config = dict(
    model='waveform denoising autoencoder',
    dataset='simulated sounds of rotating machines with and without faults',
    train_examples=39062,
    input='waveform_16khz',
    bottleneck='denoising',
    encoder_arch='conformer',
    encoder_norm='rmsnorm',
    encoder_activation='gelu',
    encoder_mlp_ratio=4,
    encoder_head_dim=64,
    encoder_fused_qkv=False,
    encoder_qk_norm=False,
    encoder_layer_scale_init=0.1,
    encoder_inner_norm=False,
    encoder_drop_path=0.05,
    encoder_wave_strides=[5, 4, 4, 2],
    encoder_subsampling=2,
    encoder_layers=12,
    encoder_width=192,
    encoder_positions='rope',
    encoder_kernel_size=15,
    loss='mse',
    latent_channels=32,
    decoder_norm='batchnorm',
    decoder_activation='snake',
    decoder_widths=[16, 32, 64, 128, 128, 128],
    decoder_blocks_per_level=2,
    decoder_block='basic',
    decoder_attention=False,
    decoder_upsampling='nearest_conv',
    init='kaiming_normal',
    residual_init='zero_last',
    optimizer='adamw',
    learning_rate=0.0012,
    beta1=0.8,
    beta2=0.95,
    eps=1e-06,
    max_grad_norm=1.0,
    max_steps=4000,
    batch_size=64,
    epochs=6.6,
    lr_schedule='cosine_restarts',
    final_lr_fraction=0.01,
    warmup_steps=800,
    weight_decay=0.0,
)
Rows from block 5 of the decoder of a small waveform denoising autoencoder, named by matrix and row number. Rows with one number belong to one channel. Each number is 128 + 32 x the weight over its row's rms, rounded and kept within 0 to 255. All counts start at 0. After the name is the row's rms in percent of the matrix's.
After each channel's rows are labels from the 100 clips, of 14976, where the channel reaches its highest value: "strongest on" is what is common among them; "loudest band" is the band of the loudest frequency at the time of the peak. Only what is clearly more common there than usual is listed. The data: simulated sounds of rotating machines with and without faults. In brackets: how many of the 100.
# convs0: first width-7 conv, dilation 3 (decoder.decb.1.1.convs.0.weight, 128x128x7, each kernel summed), inputs 64-127
# convs1: second width-7 conv (decoder.decb.1.1.convs.1.weight, 128x128x7, transposed, each kernel summed), outputs 64-127

convs0.50 096 [ 77 104 115  88 112 123 103 125 127 134 147 134 180 126 108 118  91  89 122  71 119  74 131 153  97 123 125 123 158 112 145 140 115 149 168 135 106 189 128 159 112 174  73 126 120  77  80 126 134 134  87 151 149 126  92 160 144 125 112 114 134  68 145 105]
convs1.50 094 [150 134 111 110 132 126 140 142 129 119 145 118  72  86 121 118 144 168  89 154 102 173 112 112 154 134 125 150  71 100  81 105 172 125 132 130 132 100 101 154 100 160 138 144 100 164 166 120  89 123 145  65  93 112  99 165  60 137 115 151  99 159  94 135]
strongest on: clipping (64); text has "clipped" (63); gearbox (46)
loudest band: 250 to 500 Hz (35)

convs0.33 114 [134  51  54 143 154 123 138 124 118 119 193 163 156 102 150 117 139 108  96 146 155 121 139 112 136 158  88 118  98  55  91 153  98 114 135 164 150 152 132 130 101 127 139 175 133 128 153  95 144 109 181 125 124  74  76 150  80 135 188 166  96  97 145  59]
convs1.33 093 [120 151 136 172 109 131  93 134  87 122  81 122 110 141 116 169 131 117 137  85 158 130 121 126  78 117 165  96 135 127 147 111 194 157 120 117 135 156 132 189 180 136  87 117 119 160 140 147 119 117 110 141 108 134 128 139 168 147 163 106 163 143 103 122]
strongest on: gearbox (51); clipping (49); text has "clipped" (48)
loudest band: 250 to 500 Hz (37)

convs0.24 102 [143 137  82 162 120 106  88 138 119 153 164 159 165 174 167 149 131 112 168 181 137 122  77  71 102 118 118  89 103 157 136 108 181 135 111 116 157 145 130 118 168 128 159 169 182 136 129 139 144 173 104 118  82 143 100 140 122 116 111 180 109 139 126 123]
convs1.24 100 [136 128 181 121 148 150 131 194 140 129 163 153 154  91  82  93 129 147 125 103  77 174 132 174 110 142 162  99 150  77 122 132  81 100 122 137 118 137 125 170 118 104 153  86 113 143 128 129 150  74 152 153 103  48  71 159  71 148 112  75  97 138 121  80]
strongest on: state: normal (71); clipping (63); text has "clipped" (62); gearbox (43)
loudest band: 500 to 1000 Hz (41)

convs0.108 102 [147  69 101 164 177 118 112 126 101 119 130 155 152 155 135 124 143  77 133  98 127 140 125 138 126 139 146 161 157 123 129 135 109 134 111 137 128 130 120 138  90 163 113 126 125 151 139 146 175 100 140 173  87  94   2 109  91 153 116  90 120 122  79 100]
convs1.108 117 [103 138  95 190 109 150 104 178 101 107 147 154 105 117  99 120 112 142 101 146 158 130 137  98  85 167 139  75  66 123 145  95 124 150 135 138 165 156 152 160 122 144 159 130 135 117 168 127  98 128 125 133  81 147 103 218 135 167 196  77 111 148 162 119]
strongest on: gearbox (51); clipping (47); text has "clipped" (46)
loudest band: 250 to 500 Hz (38)

convs0.122 114 [107 151 176  90 165 113 140 159 172 123 120  69 162 141 120 108 138  85  94 121 126 109 142 164 118 153 152 149 142 108 152 149 159 165 117 108 123 117 116 168 125 149 151 127 120  68  95 112 119 142 189 144 136 132 136  99 123 125 143 170 176 116 107 159]
convs1.122 099 [127 166  93 124  98 122 124 113 124 118 128 114  97  84 108 127 164 161 148 180 183  99 164 108 155 110  89 130 126 174 151 145 144 118 132 147 144  91 114  54 166 144 128 112 123 149 165 134 174 108  97 110 136 165 134  96 151 124 117 127 136 103 138 159]
strongest on: state: normal (71); clipping (67); text has "clipped" (66); gearbox (48)
loudest band: 250 to 500 Hz (30)

convs0.81 103 [110  55  55 128 139 115  59 202 128 109 235 146 105 185 120 168 144 144 146 134  93 118 186  83 135 161 132 157 177 138  98 140  90 113  81 152 173 112 125 180  87 114 162 147  98 104 140 104 134 118 112 139 129 108 151 141  59 113 100  52 104  85 117 122]
convs1.81 082 [137 140 118 170 149 162 172 121 133 142  94 167 105 128 169  80 160 104 107 185 155 128 154 148  82 156 129  38  73  68 119 116 148 160 138 108 131  98 145 132 200 115 196  84 122 193 180 133 142 151 159 151  96 150  98 148 146 122 150 101 130 179 136  51]
strongest on: gearbox (50); clipping (49); text has "clipped" (48)
loudest band: 250 to 500 Hz (42)

convs0.47 121 [117 120 107 141 104 139 106  49 134 103  83 120  52  63  83  92 124 150  86 127  97 137 135 108 159 155 165 120  58 176 168 125 139 120 202 141  82 169 135  79  85 113 129 171 118 118 115 162 152 116  76 142 100 141 102 135 114 112  89 160 100 114 163  99]
convs1.47 094 [168 129 129  69 139 126 160 187  98 162 161 118 184 174 139 159 158 115 106  72 166 163 141 164 106  96 117 153 174  78  90 131 167 111  53 148 159  86 113 185  96  82 128 110 129 153  78 146 148 159 136  85 186 104 117 116 146 123 146 121 113 138 111 113]
strongest on: clipping (83); text has "clipped" (82); gearbox (32)
loudest band: 250 to 500 Hz (33)

convs0.68 101 [149 118 147 131 138 105 147 154 179 174 138 201 128 170 159 192 126  94 125  37 145 118 123  73 144  56 178 193 151 142 115 144 157  70 156 100 128 107 121 169  85 112 142 116 131 116 128 159  88 137 173 139 108 155 189 129 139 166 113 123 194 108 152 142]
convs1.68 119 [104 135 106 121  78 183  96 161 125 133 112 109 123 143 102  72 116 168 106 159 148 167 141 159 138 161 122  69 127 107  97 129 134 149 163 156 131 126 135 128  86 119 133 194  78 138 111 153 139 100 116 136 141  92 116 160  81  87 137 139  97 142  70 110]
strongest on: clipping (83); text has "clipped" (83); gearbox (39)
loudest band: 500 to 1000 Hz (50)

convs0.53 098 [107  82 132 158 137 176 127 145 106 164 161 131 118 114 103  89 142 127 111 123 147  87 158 163 212  93 151 123  84  94  87 121 174  60 129 132 100 155 141 126  80 125 126 154 149 170  79 133 134 136 145 169  73  41 138 123  58  96  96 177 105 133 129 127]
convs1.53 080 [139 169 124  93 159 134 132  92 111 158  75  96 119 157 140 162 145 123 119  89  82 105  93 160  75 124  76 109 132  96 155  94 127 141 161 168 205 121 150 154 181 129 122 109 141 152 137 108 162 160 142  66 157 190 148 135 107  73 103  82 193 121 103 147]
strongest on: state: normal (74); clipping (59); text has "clipped" (59); gearbox (44)
loudest band: 500 to 1000 Hz (34)

convs0.55 077 [ 85  24 124 118 112 163  82 125  97 109 133  37 137 133 108 102  84 172  57 104 136 170 150  97 144  73 120  82 114 106 160 104  91 119 125 137 115 130 126  92  69 103  79 149 114 129  76 114 138 123 107 132 132 120 124 149 143 183 146 114 135 173 125  76]
convs1.55 066 [179 153 121 169 148  87 117 126 139 137 143 162 118 148 164 158 166 111 157 121 128  80 152 106  77  85 103 156 144 110  68 118 116 134 142 125 143  96 147 153 131  98 173 112 157 119 170 120 124 116 167 181 132 116 175 136  84  90 110 120 163 165 125 145]
strongest on: clipping (80); text has "clipped" (80); gearbox (36)
loudest band: 500 to 1000 Hz (33)